From a checkpoint of a small contrastive audio-text model.
Model: 18.1M parameters, encoder arch conformer, encoder norm layernorm, encoder activation gelu_tanh, encoder layers 10, encoder width 256, text encoder layers 12, text encoder norm layernorm, text encoder activation quick_gelu.
Training: 6800 steps, batches of 256.
Data: trained on struck, bounced, scraped and rolled objects made by modal synthesis, 22.3 epochs.
Rows from block 5 of the audio encoder, named by matrix and row number. Each number is 128 + 24 x the weight over its row's rms, rounded and kept within 0 to 255. All counts start at 0. After the name is the row's rms in percent of the matrix's.
# pw2: conv module project (encoder.blocks.5.conv.pw2.weight, 256x256), inputs 156-207
pw2.78 091 [131 128 126 126 114 118 131 146 128 102 135 145 135 128 128 127 132 118 129 131 155  68 147 126 148  97 129 109 126 129 129 125 129 130 113 128 167 128 117 110 127 103 125 167 129 128 118 160 130 164 134 112]
pw2.79 078 [128 128 210 162 119 133 125 127 129 131 136 125 130 129 128 129 119 128 127 129 128 165 126 129 129 160 128 129 135 127 136 128 128 138 129 128 128 128 168 129 130 129 128 128 128 146 143 125 129 120 129  95]
pw2.80 062 [128  98 128 108 179 129 135 127 131 128 128 125 100 132 127 127  20 123 130 126 127 129 128 184 127 128 128 147 125 128 129 128 122 129 128 128 112  96 127 132 127 127  93 123 129 127 127 127 128 147 128 141]
pw2.81 109 [128 124  93  89 115 127 125 128 128 127  32 128 138 126 143 143 127 128 128 127 127 122 133 128 126 123 128 121  51 132 129 128 130 118 128 108 143 133 128 128 128 127 187 108 119 127 128 111 113 120 127 121]
pw2.82 036 [130 124 109 128 129 122 131 116 128 106 128 127 135 128 136 129 128 130 124 137 130 111 129 126 143 125 128 133 127 133 140 128 125 125 130 255 127 142 130 128 135 129 126 130 123 128 143 176 128 128 145 132]
pw2.83 120 [128 131 128 128 127 127 129 128  28 128 130 135 168 128 127 128 130 147 127 129 129 128 130 128 128 128 135 128 128 112 129 128 255 128 130 170 141 109 128 128 126 124 128 131 109 128 156 128 130 134 128 121]
pw2.84 102 [126 130 128 153 128 125 132 128 127 116 213 128 130 137 131 145 128 127 128 160 128 127 149 128 133 118 128 127 127  93  72 128 173 128 128 129 128 126 130 127 132 128 126 128 127 127 128 128 128 128 154 116]
pw2.85 110 [126 129 128 131 135 129 181 128 130 128 189 129 128 130 128 128 130 128 128 145 128 127 128 129 128 130 128 123 148 128 128 128 116 128 128 128 127 128 128 128 128 127 128 191 130 129 130 156 127 133 160 136]
pw2.86 039 [ 92 127 127 127 127 127 119 129 129 127 128 131 131 129 133 131 128 130 126 135 131 129 129 127 146 129 128 135 129 127 205 128 128 142 255  30 128 149 129 128 130 131 129 131 127 129 123 129 128 122 123 128]
pw2.87 035 [105 130 128 128 170 129 128 126 127 129 126 128 130 130 129 130 131 123 125  96 131 127 129 128 121 118 136 139 122 173 130 130 128 198 195 128 123 127 142 129 129 128 127 127 126 125 128 127 150 128 126 141]
pw2.88 061 [126 129 128 117 123 128 120 126 114 125 127 133 152 125 128 129 127 128 127 129 127 128 129 128 129 134 124 127 122 120 128 129 255 127 128 128 130 131 129 117 124 127 130 126 127 127 127  99 127 128 128 118]
pw2.89 061 [127 129 130 127 127 137 127 131 220 131 123 122 127 126 128 129 128 129 128 128 129 255 129 129 127 129 128 132 128 147 126 142 128 129 129 128 127 136 131 128 128 129 129 127 118 129 128 103 128 101 128 132]
pw2.90 129 [131 131 128 128 123 128 124 128 126 113 125 120 128 137 172 138 134 126 122 129 118 128 128 128 127 119 128 119 129 146 131  25 148 129 114 219 217 130 160 129 127 133 128 138 127 132 255 128 124 116 128 109]
pw2.91 069 [128 128 128 128 139 128 127 148 121 129 123 133 128 129 129 127 129 129 134 127 124 128 129 128 125 131 128 133 129 124 127 129 128 128 118 127 114 129 127 124 128 128 126 128 130 129 128 128 128 128 128 126]
pw2.92 097 [127 128 116 128 128 127 128 137 127 132 128 189 127 127 128 128 128 137 143 128 127 128 139 128 128 132 130 136 128 100  42 128 128 128 130 128 162 132 127 127 128 128 128 228 131 128 127 129 128 129 128 132]
pw2.93 071 [128 127  50 101 138 129 167 131 130 132 126 100 116 129 128 128 119 127 124 120 128 131 129 128 123 135 128 135 128 123  37 128 129 253 130  92 102 129 127 129 128 126 128 127 115 128   0 127 128 212 113 130]
pw2.94 075 [123 127 128 120 165 138 129 122 129 127 130 125 128 128 130 125 122 130 126 129 128 134  38 128 128 122 127 128 127 127 128 143 112 142 120   0 115 127 128 128 128 127 128 126 128 129 111 127 131 129 128 140]
pw2.95 093 [127 128 128 127 130 128 129 128  32 129 128 119 124 132 128 125 141 128 128 156 127 128 114 127 127 129 128 132 128 126 128 128 128 134  96 127 126 132 125 127 127 127  95 128  59 130 127 128 128 124 134 122]
pw2.96 084 [128 129 127 126 128 126 112 128 123 128 108 130 128 128 128 128 129 130 126 128 120 129 128 129 122 129 128 154 127 125 150 125 128 128 124 128 129 133 126 113 121 128  96 128 128 128 126 127 125 120 128 124]
pw2.97 063 [131 123 125 124 128 130 130 126 129 129 128 121 128 126 128 128 122 139 130 129 127  61 129 129 127 117  55 129 127  64  67 127 129 126 131 128 122 135 128 132 125 128 222  73 129  63 125 130 126 133 128 126]
pw2.98 179 [128 131 127 193 126 127 128 154 102 127 128 139 130 128 128 144 136 205 118 125 127  95 193 128 125 129 131 122 128 113 128 128 255 103 128 156 177 122 128 128 128  84 127 128 118 147 128 127 128 128 117 117]
pw2.99 050 [130 128 127 128 127 124 128 144 128 128 127 127 126 129 128 128 151 128 129 128 127 125 128 128 128 127 128 129 127 127 127 127 128 127 131 128 135 147 128 128 126 128 255 128 131 127 128 130 126 129 126 130]
pw2.100 064 [127 128 128 128 107 127 127 135 133 129 137 160 131 127 130 111 131 128 125 129 132 135 128 128 129 133 120 128 126 124 128 128 154 149 125 127 124 130 130 128 115 128 113 100 140 127 127 130 129  87 130 128]
pw2.101 072 [131 127 128 127 134 129 130 127 128 128 129 128 129 123 128 128 128 128 134 129 129 128  99  99 130 128 131 127 128 143 129 135 127 255 128 129 129 122 128 128 128 128 165 128 134 130 129 142 126 129 124 141]
pw2.102 074 [126 128 128 130 128 128 129 128 125 125 126 128 128 129 133 128 128 128 129 128 127 128 128 255 130 128 128 131 131 125 126 128 128 128 127 128 128 126 129 113 129 128 255 128 128 127 128 128 128 129 149 121]
pw2.103 090 [156 128 127 123 164 128 130 128 127 125 128 128   0 134 137 129 128 130 128 129 126 130 120 128 129 131 105 128 128 121  69 140  96 160 128  95  80 148 117 128 129 127 127  74 129 168 123 130 127 135 128 131]
pw2.104 174 [129 131 128 128 128 123 131 130 135 133 126 128 127 134 135 127 128 121 123 129 129 129 129 128 128 128 138 132 131 128 128  85 127 213 128 127 129 132 127  98 123 128 128 132 128 129 116 128 115 131 128 128]
pw2.105 121 [124 127 128 128 129 131 124 114 109 125 110 128 129 130 133 130 230 128 129 127 127 127 127 128 128 128 127 120 128 128 128 133 128 128  97 128 128 128 185 162 130 128 127 127 128 138 128 128 129  97 128 128]
pw2.106 083 [129 127 129 131 125 139 127 167 254 125 122 128 137 127 130 128 127 128 129 143 132 144 129 128 146 127 129 127 128 154 127 123 173 122 127 162 131 146 169 129 223 154 137 126 125 129 129  82 145 123 130 121]
pw2.107 147 [125 129 124 120 128 129 130 128 105 129 126 128 115 137 129 174 128 120 123 129 126 128 124 138 128 130 128 148 122 128 128  88 128 255 132 127 127 132 129 165 126 128 133 128 127 130 128 167 111 128 128 119]
pw2.108 072 [129 129 116 128 127 128 127 128 131 129 117 127 129 128 159 127 129 128 128 101 109 107 128 129 105 125 127 140 127 144 205 127 123 209 127 127 135 248 128 128  99 127 128 146 128 133 126 145 110 126  25 129]
pw2.109 081 [127 128  96  16 127 132 126 128 124 129 127 138 127 128 110 117 102 128 127 124 153 126 131 128 125 160 129 131 128 109 129 129 142 128 131 118 128 123 115 128 129  70 128  72 120 128 114 128  77 129 127 129]
pw2.110 065 [110 116 128  72 124 132 112 126 127 129 128 127 126 110  78 122 115 116 126 124 126 129  90 128 121 128 107 130 127  95 117 127 128 128 129 126  56 132 128 128 124 128 128 111 129 126 125 128 125 125 124 130]
pw2.111 075 [130 128 128 129 127 127 131 129 129 128 129 110 128 128 128 128 129 132 129 129 129 128 128 128 129 128  88 128 128 129 147 129 102 129 102 128 129 128 128 128 128 128 128 130 129 128 129 130 128 136 129 129]
pw2.112 052 [129  49 131 115 126 127 125 127 128 127 127 112 128  81 127 128 127 126 128 128 129 128 128 128 128 122 128 116 128 137 127 127 128 127   0 129 128 108 128 129 128 128  85 121 127 103 129 120 128 126 128 132]
pw2.113 044 [255 124 130 129 130 101 129 134 127 125 129 129 125 122 131 129 127 120 136 104 130  49 127 128 117 128 127 112 128 128 128 132 128 126 140 128 137 118 128 127 127 128 131 125 127 125 129 135 128 122  93 125]
pw2.114 130 [128 128  89 123 130 126 128 121 189 128 127 127 128 128 131 129 129 128 127 115 128 115 127 127 125 125 128 128 123 135 128 128 104 128 126  72  38 132 128 128 126 126 112  19 136 125  21  91 129 122 126 167]
pw2.115 112 [132  56 127 133 122 112 129 127 137 129 157 131 130 138 141 155  94  30 128 120 126 175 128 128 122 132 135 130 128 146 129 124 126 126 131 125 122 126 131 128 128 204 134 146 128 128 129 124 115 161 118  91]
pw2.116 061 [130 128 126  90 135 127 127 134 131 117 118 119 131 102 146 128 129 123 122 126 128 124 127 127 128 114 129 122 127 185 129 127 128 127 131 128 105 134 127 129 127 127 129 111 113 128 128 127 129  16 128 137]
pw2.117 082 [128 126 128 129 115 128 126 128 193 129  77 129 152 115 126 126 128 151 128 127 128 130 128 127 129 129 128 133 129 127 128 137 129   0 125 129 128 129 129 121 141 128 127 133 127 129 127 128 136 130 129 159]
pw2.118 098 [129 128 128 122 127 120 128 128 128 128 129 125 135 134 251 129 128 127 117 129 129 128 129 128 131 111 149 130 127 137 129 118 128 129 129 128 140 134 127 113 129 128 128 129 127 128 129 130 127 126 141 125]
pw2.119 080 [126 128 128 125 135 122 129 127 128 128 127 125 128 128 131 127 128 156 128 128 127 118 127 127 128 101  66 127 129 129  96 133 128 128 126 130 120 140 125 127 127 128 128 127 138 119 130 130 133 136 128 164]
pw2.120 077 [128 128 128 128 114 128 137 128 128 128 129 119 140 132 131 128 126  92 124 128 135 128 129 112 128 120 235 125 128 120 128 121 128 128 129 128 128 128 128  76 130 128 128 252 126 128 128 128 128 129 128  76]
pw2.121 076 [135 114 128 128 126 124 123 125 252 122 125 127 127 123 128 128 128 129 128 128 132 129 130 128 128 125 128 125 129 126 136 125 136  59 127 136 151  95 128 127 139 128 128 128 128  81 129  15 126 121 129 121]
pw2.122 064 [124 128 124 129 146 128 128 133 122 126 130 133 137 134 175 130 135 121 124 132 126 128 124 127 127 154 130 110 129 126 128 126 126  94 114 128 158 132 130 116 128 127 125 170 151 163 129 127 128 129 132 125]
pw2.123 106 [128 128 128 127 128 128 128 121 128 127 119 132 128 132 128 128 128 128 128 125 128 128 128  73 121 129 128 127 128 128 128 128 128 199 128 128 128 124 122 128 128 128 128 127 127 128 128 128  68 126 125  85]
pw2.124 129 [127 125 126 153 129 115 129 129 106 114 136 132 128 144 153 141 142 125 126 127 124  94 167 127 124 125 129 120 127 126 128 118 128 129 127 128 131 128 132 128 143 128 126 132 129 128 128 235 127 153 125  77]
pw2.125 115 [128 132 187 133 126 147 113 154 130 129 128 126 127 120 126  42 128 133 126 130 129 230 127 128 133 135 128 128 135 135 128 128 128 120 118 188 148 127 128 128 128 131 124 183 128 151 205 119 130 128 144 135]
pw2.126 096 [122 127  89 143 128 128 128 122 128 127 128 132 129 116 128 129 121 128 127 128 126  17 133 128 128 112 127 125 128 102 128 134 129  22 128 127 128 125 129 129 127 127 128 128 127 128 128 129 127 132 127 130]
pw2.127 077 [129 126 125 158 119 128 129 136 127 126 126 129 126 101 135 126 128 189 131 128 131 100 144 127 128 132 130 111 133 131 130 129 127  91 117  83 128 127 121  68 145 127 125 128 123 128 124 171 131 124 128 131]
pw2.128 151 [128 128 128 128 127 128 129 127 128 128 129 124  67 137 136 128 136 127 122 128 127 130 128 128 128 127 128 129 139 127 128  60 128 128 134 127 123 128 128 128 128 128 119 128 135 128 135 128  70 128 128 108]
pw2.129 049 [ 89 125  47 126 119 111 118 120 200 127 129 131 130 121 119 127  76 144 129 126 128  34 127 128 125 127 120 126 125 117 113 136 130 125 132 126 128 125 127 133 164 132 128 128  66  97 126 127 147 126 127 131]
pw2.130 065 [131 128 130 128 127 150 128 128 128 128 128 128 125 124 127 129 127 124 126 128 131 124 127  99 128 129 128 120 128 138 128 141 128 126 132 128 129 124 127 128 128 127 128  69 124 128 127 128 129 127 128 125]
pw2.131 060 [130 128 128 130 106 129 128 131 131 128 118 128 170 128 240 135 159 132 117 130 130 129 130 127 134 130 129 127 129 131 127 135 129 127 193 128 129 163 129 131 129 130 128 131 117 142 128 115 143 120 133 121]
pw2.132 061 [120 129 131  94 119 133 128 110 112 129 127 127 127 129  93 127 137 132 122 112 129 128 123 128 117 133 152 133 127 126 114 137 133 129 134 124 126 126 102 129 131 108 126 124  85 128 123 124 135 127 107 125]
pw2.133 139 [130 125 127 129 125 128 133 127 130 127 128 129 130 130 162 166 150 127 125 144 130 128 128 128 130 107 124 128 128 128 131  96 129 140 116 128 125 127 129 182 127 131 128 124 173  67 128 182 128 128 134 121]
pw2.134 062 [128 128 127 124 127 127 126 127 128 128 118  94 123 128 129 129 128 120 118 127 115 128 128 127 107 137 128 127 128 141 125  98 129 130 129 127  51 131 127 129 128 128 129  11 128 129 128  46 100  91 127 128]
pw2.135 074 [128 128 128 128 128 128 128  94 128 128 128 128 121 108  22 127 128 128 128 126 127 128  27 128 125 127 128 127 128 129 128 128  66 129 127 128 128  88 127 184 127 128 128 122 126 128 128 128 128 128 127 128]
pw2.136 107 [129 128 129 120 128 129 116 134 143 136  98 127 129 125  93  81 120 135 129 126 113 136 127 128 110 126 128 145 128 157 128 120 131 129 131 128 125 134 143 153 127 166 128  97 128  55 127 127 151  81 122 142]
pw2.137 071 [127 128 126 128 148 144 134 128 128 131 132 122  97 135 128 128 121  82 128 129 128 139 127 128 128 129 135 133 125 134 123 130  35 155 129  97   0 128  99 129 128 127 126 128 127 130 108 128 127 128 129 139]
pw2.138 124 [128 125 126 129 125 116  90 102 125 125  72 135 143 122 132 127 187 146 135 128 130 122 127 124 128 125  23  94 113 114 137 128 128 124 119 125 130 128 128 128 126 128 124 129 133 119 125 140 117  89 130 131]
pw2.139 070 [128 128 123 123 127 128  88 122 128 128 125 128 129 125 128 128 129 128 127 128 129 128 128 128 128 124 128 129 127 129 130 127 128 127  99 129 128 130 119 125 109 128 128 127 129 127 128 127 128  53 132 122]
pw2.140 040 [129 128 119 128 125 126 127 127 255 129 129 127 133 126 152 156 114 130 127 132 138 128 136 129 129 110 126 127 129 125 123 125 131 127 255 129 128 163 142 128 132 131 127 128 144 117 127 124 128 129 129 152]
pw2.141 068 [128 118 127 129 121 127 121 138 130  97 155 122 128 127 207 135 129 125 128 130 136 119 168 127 135  91 127 126 127 127 126 124 164 124 128 128 128 128 132 129 130 128 127 127 123 127 128 128 133 118 131 121]
pw2.142 114 [128 128 128 143 130 129 129 128 128 128 167 134 156 157 130 128 126 129 128 130 131 126 197 128 129 129 127 115 128 126 128 165 129 131 129 128 133 129 128 128 130  90 135 130 128 128 127 158 129 128 130 108]
pw2.143 085 [124 129 129 134  82 129 127 124 152 134 127 130 201 127 128 155 128 129 116 112 127 129 129 128 127 169 127 144 130 127 132 126 126 120 228 115 139 143 128 127 118 128 137 138 128 128 127 128 129 116 120  86]
pw2.144 127 [128 128 128 128 127 129 114 128 128 128  76 128 129 128 129 128 131 128 122 128 128 128 128 128 127 133 128 129 128 162 128 128 185 128 128 109 128 128 128 128 127 125 128  82 128 129  82 127 128 103 128 128]
pw2.145 107 [128 134 163 128 124 135 124 128 129 128 126 128 147 125 128 130 135 127 129  74 129 181 128 128 128 125 136 126 142 121 130 255 237 109 128 134 128  66 113 128 129  49 128 127 115 120 129  15 203  99 128 128]
pw2.146 064 [ 73 128 128 128 129 130 107 129 133 134 143 128 127 128 108  85   0 127 132 125 128 141 127 129 126 131 128 145 127 129 129 127 126 129 131 128 126 129 128 185 128 145 130 130 128 129 129 128 126 130 127 143]
pw2.147 127 [128 128 129 118 127 129 125 123 148 128 129 128 177 113 127  83 127 129 124 128 146 176 128 128 128 128 128 122 128 117 127 142 128 127 128 127 129 125 129 126 141 128 129 128 126 127  98 128 140 127 128 129]
pw2.148 090 [127 128  67 126 128 129 128 134 197 128 128 120 128 128 128 137 128 128 129 128 126 130 128 128 128 128 129 130 129 128 113 124 126 127 202  30 127 151 128 130 143 129 129 126 141 128  91 126 129 127 128 128]
pw2.149 103 [124 128 127 113 130 130 128 124 131 128 125 133 124 128 123 128 123 115 128 127 124 125 128 255 120 128 128 129 127 145 128 128 128 126 128 121 104 129 127 129 128 126 115 121 128 126 116 126 128 133 128 130]
pw2.150 161 [126 253 132 126 128 134 120 128  39 128  85 131 171 119 113  81 168 162 127 178 128 116 126 128 140 131 122 128 128 105 128 138 129 128 128 131 152 129 127 128  87  28 128 130 108 130 128 169  93 119 131 129]
pw2.151 094 [128 128 128 129 128 128 136 134 123 128 131 148 128 129 129 129 129 128 128 128 124 128 192 128 128 128 174 128 128 126 129 128 199 128 131 128 129 122 131 128 128 128 128 183 121 129 128 128 128 195 100 128]
pw2.152 114 [129 124 123  40 133 127 125  96 128 126 123 127 128 126 128  52 128 125 130 118 128  14 127 115 126 125 128 128 127 123 128 128 128 129 126 123  80 128 122 128  82 128 128  50 128 109 107 128 128 127  48 130]
pw2.153 103 [128 128 128 128 130 131 135 128 128 128 128 126 126 130 129 128 128 128 128 128 127 127 128 212 128 129 128 128 129 126 128 128 128 102 129 129 123 127 128 128 128 128   0 128 128 128 128 128 128 128 128 128]
pw2.154 129 [128 129  84 124 129 124 129 110 128 125 138 128 127 131 129 157 128 107  98 129 131  70 128 127 132  91 128 128 127 127 127 109 128 255 128 112 118 156 118 125 127 119 128 110 131 142 109 133  61 129 136 130]
pw2.155 073 [128 128 102 128 127 132 126 152 130 133 125 126 127 129 120 126 124 125 149 126 134 130 151 128 127 134 128 128 129 127 129 126 127 134 125 123 127 127 129 129 130 128 127 123 127 127 127 130 129 128 128 131]
pw2.156 139 [128 103 129 127 127 136 123 115 107 128 127 128 128 129 128 128 101 129 142 179 128 123 127 129 133 128 124 128 128 128 128 128 126  94 128 128  96 128 126 130 128 128 128 128 109 131 128 128  60 129 151 128]
pw2.157 091 [127 128 142 130 121 132 128 139 140 140 121 126 129 128 128 128 149 128 130 130 132 165 132 131 132 143 136 125 174 125 119 147 128 128 152 127 127 126 127 132 177 134 137 136 125 130 128 127 150 124 130 130]
pw2.158 049 [128 113 127 127 171 126 157 125 144 128 129 127 127 141 129 129 129 128 141 128 128 124 125 128 128  83 128 128 128 133 129 130 128 127 127 127 128 128 127 127 125 128 129 129 128 126 128 130 128 167 129 137]
pw2.159 168 [128 126 116 126 126 128 129 127 128 126 130 129 128 116  81 128 127 128 131 128 136   0 128 128 128 128 128 127 115 128 121 128 128  69 128 128 128 130 128 128 127 128 128 128 135 105 128 146 132 135 128 141]
pw2.160 055 [128 127 126 128 124 128 132 128 133 129 127 129 127 130 127 128 127 116 127 128 130 127 127 123  66 129 129 128 128 137 181  32 126 126 129 127 127 131 129 128 117 128  79 120 121 127 127 126 130 127 128 106]
pw2.161 112 [127 127 129  17 128 147 118 130 128 128  94 120 128 124 128  80 126 128 128 131 130 132 129 127 131 122 118 147 128 132 129 127 150 128 128 125 128 132 128 129 128 132 128  64 128 123 125 128 139 112 129 141]
pw2.162 096 [127 128 135 133 104 126 127 128 162 127 129 120 129 128 183 134 131 127 128 127 128 130 130  11 130 145 128 104 131 127 125 128 128 126 131 128 129 131 129 125 255 128 128 130 127 153 143 126 130 118 128 124]
pw2.163 079 [128 128 123 128 125 128 129 128 129 125  29 131 130 128 130 128 130  40 118 122 128 127 128 128 120 127 184 128 128 131 255 128 135 128 123 127 129 140 128 128 136 128 128 125 162  62  89 128 133 128 127 134]
pw2.164 071 [ 92 127 129 125 109 126 125 125 116 119 128 130 130 125 119  48 126 128 126 128 131 128 123 127 128 130 131 121 128 153 255 129 129   8 110 128 128 120 126 128 137 100 127  94  63 127 128 104 127  51 128 116]
pw2.165 110 [128 128 193 130 115 128 124 132  31 128 128 132 129 130 128 128 127 204 124 184 128 127 129 128 134 144 128 128 127 117 128 127 128 121 128 216 189 132 128 128 128 129 127 152 129 141 196 128 127 127 187 122]
pw2.166 062 [129 129 132  80 123 145 129 128 129 125  29 128 130 126 129 126 128 126 128 140 136 135 129  84 132 130 129 126 180 146 128 131 131 130 102 128 125 143  63 128 128 122 126 124 101 137 120 126 136 128 136 117]
pw2.167 100 [125 154 129 131 127 127 127 145 126 129 127 126 130 125 130 130 127 130 124 128 128 135 129 128 128 142 128 128 153 198 127 154 138 214 131 128 129 131 130 128 128 124 134 129 130 184 128 116 128 101 128 128]
pw2.168 120 [128 128 164 235 126 130 128 128 130 128 128 129 131 129 174 202 128 128 127 129 128 175 144 128 131 133 128 128 183 128 128 128 137 128 129 209 128 138 158 129 128 172 128 128 129 128 158 126 159 128 129 125]
pw2.169 086 [128 128 128 128 185 129 131 188 129 128 131 128 128 127 127 128 128 129 128 192 130 128 147 236 129 128 128 128 128  85 103 129 128 128 130 128 169 116 128 128 128 128 128 128 129 127 144 128 128 129 166 125]
pw2.170 057 [130 126 128 135 122 127 163 127 123 127 128 128 144 129 154 128 127 127 128 131 130 123 126 128 129 128 133 127 128 190 255 128 128 129 125 127 129 128 174 127 130 128 129 128 129 145 128 129 127 127 129 124]
pw2.171 092 [157 128 131 128 114 127 128 130 140 128 127 128 126 128 128 129 129 135 118 130 129 130 127 128 132 129 137 148 129 130 131 128 128 104 176 129 131 130 128 124 128 128 131 128 128 130 128 128 118 132 133 127]
pw2.172 068 [126 128 128 128 128 128 127 128 129 128 131 127 170 129 131 129 129 128 109 128 130 128 140 128 129 133 128 118 128 127  89 170 143 128 129 127 129 112 127 131 145 128 128 128  84 128 128 123 135 127 128 146]
pw2.173 100 [128 127  75 127 127 123 136 130 141 121 126 130 127 129 128 145 128 127 137 129 128   0 130 128 128 128 128 128 128 124 128 127 129 115 131  24 129 135 128 127 129 127  52 117 116 127  76 128 129 177 148 129]
pw2.174 083 [129 127 126 125 136 128 130 121 122 124 126 128 128 161 129 129 141 128 130 128 126 106 121 115 127  37 128 127  39 128 128 128 129 127 123 128 130 131 123 127  84 127 125 127 128 116 128 127 121 132 128 120]
pw2.175 098 [127 132 129 122 114 127 128 106  86 127 123 129 131 121 115 128 130 129 129 126 128 127 128 131 125 128 132 124 128 130 129 127 128 179  86 129 129 131 114 126  99 126 128 129 131 128 129 133 127 128 128 127]
pw2.176 121 [128 129 150 110 126 128 128  93 128 127 207 127 129 128 126 128 130 122 124 128 125 255 127 129 128 128 125 128 131 130 129 129  89 127 128 127 118 129 100 133 127 130 123 122 127 157 123  69 125 127 128 116]
pw2.177 098 [139 128 128 131 138 129 133 126 128 128 132 128  95 135 127 128 125 128 128 128 128 129 128 128 127 165 129 140 129 129 128 131  12 179 127 127 127 130 127 171 128 128 129 131 136 131 128 127 129 136 128 137]
pw2.178 072 [128 128 128 128 134 135 129 125 176 129 128 128 129 127  82 128 129  97 147 120 128 132 121 128 124 130 149 131 128 137 130 128 127 135 124 128  81 132 130 132 127 128 129 127 129 129 128 127 128 128  54 133]
pw2.179 113 [137 128 127  56 129 120 126 128 123 129 128 135 124 127 122  23 129 185 101 128 128  66 126 128 128 126 128 132 126 122 133 128 141 176 127 128 129 126  86 126  92  20 114 126 128 133 126 131 126 129 128 107]
pw2.180 134 [127 218 128 132 128 125 132 200  26 128 124 129 125 128 148 126 165 107 122 128 126 108 135 128 128 127 129 130 128 127 127  55 128 154 128 151 128 156 130 119 103 128  98 130 158 113 128 140 129 128 139 130]
pw2.181 062 [132 124 127 189 125 124 167 128 139 127 128 130 130 131 137 157 133  89 129 146 124 128 128 128 138 126 176 128 127 126 130 124 127  94 137 128 131 127 150 126 129 244 120 128 130 125 129 124 128 147 147 101]
pw2.182 048 [168 128 128 124 143 134 130 117 145 128 114 128 120 128  54 127  93 147 127 127 105 130  21 129 104 128 128 176 127 128 128 130 124  69 142 128 127  90 142 129 118 128 129 128 140 137 128 128 122 145 128 129]
pw2.183 118 [128 195 128 126 128 127 128 134   0 128 127 128 175 126 126 127 207 128 122 128 130 127 134 127 130 127 125 125 128 130 128 128 170 162 125 128 128 120 124 128 118  22  78 128 122 135 128 129 130 126 130 131]
pw2.184 096 [129 109 127 142 127 127 128 122 128 133 129 129 146 132 131 203  94 129 118 129 127 128 128 128 128 131 128 128 128 124 127 128 127   0 161 128 129 129 138 127 128 129 128 128 128 128 129 104 126 130 130 126]
pw2.185 104 [127 128 132 128 120 128 129 122 125 128 130 128 124 128 128 127 187 128 129 128 130 128 124 128 128 134 118 133 129 138 128 165 126 127 131 128 128 128 107 127 122  25 131 135 123 197 128 133 128 128 128 120]
pw2.186 072 [125 128 129 129 128 131 106 100 133 130 128 127 143 125 122 125 128 127 128 149 122 132  99 127 126 126  29 116 131 127 129 127 111 130 129 141 140 134 172 129  79 166 128 128 142 128 164 127 129 120 126 127]
pw2.187 159 [ 80 131 128 125 133 143 110 126  41 127  81 128 128 115 108 124 199 184 128 127 104 108 113 128 126 118 107 124 127 123 128 133 128 129 116 127 216 127 128 208 126 125 127 128 118 128 126 131 128  92 123 144]
pw2.188 047 [255 138 131 129 132 123 148 129 128 128 129 128 126 127 124 129 128 121 130 128 127 127 128 128 121 124 128 124 126 136 128 128 128 127   0 137 128 115 128 128 127 127 128 125 128 128 135 130 127 138 128 129]
pw2.189 097 [128 127 135 128 127 128 125 128 142 128 128 126 129 128 128 128 128 131 126 131 128 128 127 128 138 127 128 127 128 128 127 119 128   0 128 129 133 145 137 129 128 147 122 128 126 135 128 128 128 128 129 122]
pw2.190 094 [129 128 127 128 130 126 185 113 128 124 132 130 112 146 128 128 129 127 128 129 128 118 122 128 130 132 141 147 137 126  96 133 109 153 128  58 127 122 121 127 130  74 128 128 121 195  62 133 127 192 128 115]
pw2.191 078 [127 128 134 128 130 139 131 126 129 129 127 121 131 129 128 128 214 130 108 128 127 168  82 127 128 127 123 129 129 131 106 129 128 130 126 127 128 130 150 251 130 136 129 129 165 129 129 129 178 128 128 134]
pw2.192 093 [131 128 128 111 131 125 128 125 128 128 140 127 127 128  60 128  51 129 128 113 126 130 126 128 111  81 116 133 128 127 128 126 128 128 127 128 108 128 129 128 126 128 128  89 127 128 128 128 125 129 115 129]
pw2.193 104 [128 127 126 128 127 100 128 129 128 127 126 126 121 125 128 130  85 122 165 128 128 128 130 128 128  46 127 130 127 127 177 122 128 127 122 128 165 127 129 128 129 164 128 127 126 108 128 109 123 124 128 128]
pw2.194 059 [128 128 128 130 129 128 129 129 129 128 128 127 115 126 130 128 125 102 155 128 122 129 153 201 127 124 128 128 132 129 128 126 127 128 118 128 130 137 130 128 125 128 128 128 156 126 129 128 138 129 128 128]
pw2.195 079 [129 177 127 130 131 128 129 136 128 129 128 125 129 128 128 127 153 125 126 127 127 127 141 128 114 130 133 129 128 129 129 121 138 129 124 127 166 128 130 124   6 128 103 128 135 111 126 128 127 121 127  93]
pw2.196 066 [131 128 128 128 159 119 137 137 128 128 132 126  79 128 131 128 129 130 128 128 123 131 128 128 128 128 154 128 128 127   0 128 126 129 128 115 128 138 127 127 127 128 155 128 144 129  95 129 128 132 142 131]
pw2.197 060 [123 128 128 126 127 125 129 129 124 129 130 129 128 125 154 132 151 127 129 142 132 130 128 128 157 136 127 125 129 134 129 128 126 126 128 128 130 128 128 122 130  74 128 129 138 131 128 129 126  78 198 125]
pw2.198 068 [127 127 131 127 118 127 133 118 131 127 120 124 130 127 127 129 145 129 109 130 128 131  99 128 130 128 131 131 129 151 135 128 127  98 110 129 129 120 128 169 128 129 129 145 118 132 130 128 133 133 128 140]
pw2.199 069 [129 128  99 127 145 129 128 133 128 128 128 128 127 128 113 238  14 128 127 123 127 128 129 127 115 136 128 136 126 123 129 126 136 128 130 128 132 127 134 128 128 128 128 128 126 127 129 127 128 135 114 127]
pw2.200 115 [109 128 124 138 130 128 126 129 124 120 130 130 128 127 109 128 112 129 133 128 128 127 145 128 128 139 125 128 117  80  84 129 127 128 142 128 128 128 128 128 128 128 128 129  81 127 126 127 128 130 129 135]
pw2.201 069 [127 125 127 128 127  78 147 125 124 133 181 128 131 131 129 128 128 139 127 127 127 128 129 127 128 127 127 129 129  79 129 129 129 130 127 128  68 127 126 130 138 128 127 128 144 127  57 130 129 176 128 138]
pw2.202 071 [126 128 129 129 129 126 129 128 127 129 127 127 132 132 125 128 129 129 129 129 129 128 130 128 128 131 128 127 128 128 128 129 129 128 128 127 129 131 127 112 130 128 109 129 128 128 128 127 133 128 128 128]
pw2.203 034 [129 128 128 116 126 129 128 129 129 120 147  99 127 123 148 127 124 127 128 127 122 126 126 128  96 109 112 117 126 144 128 126 128  26 127 128 115 141 126 127 127 130 131 123 112 130 128  40 127 111 125 122]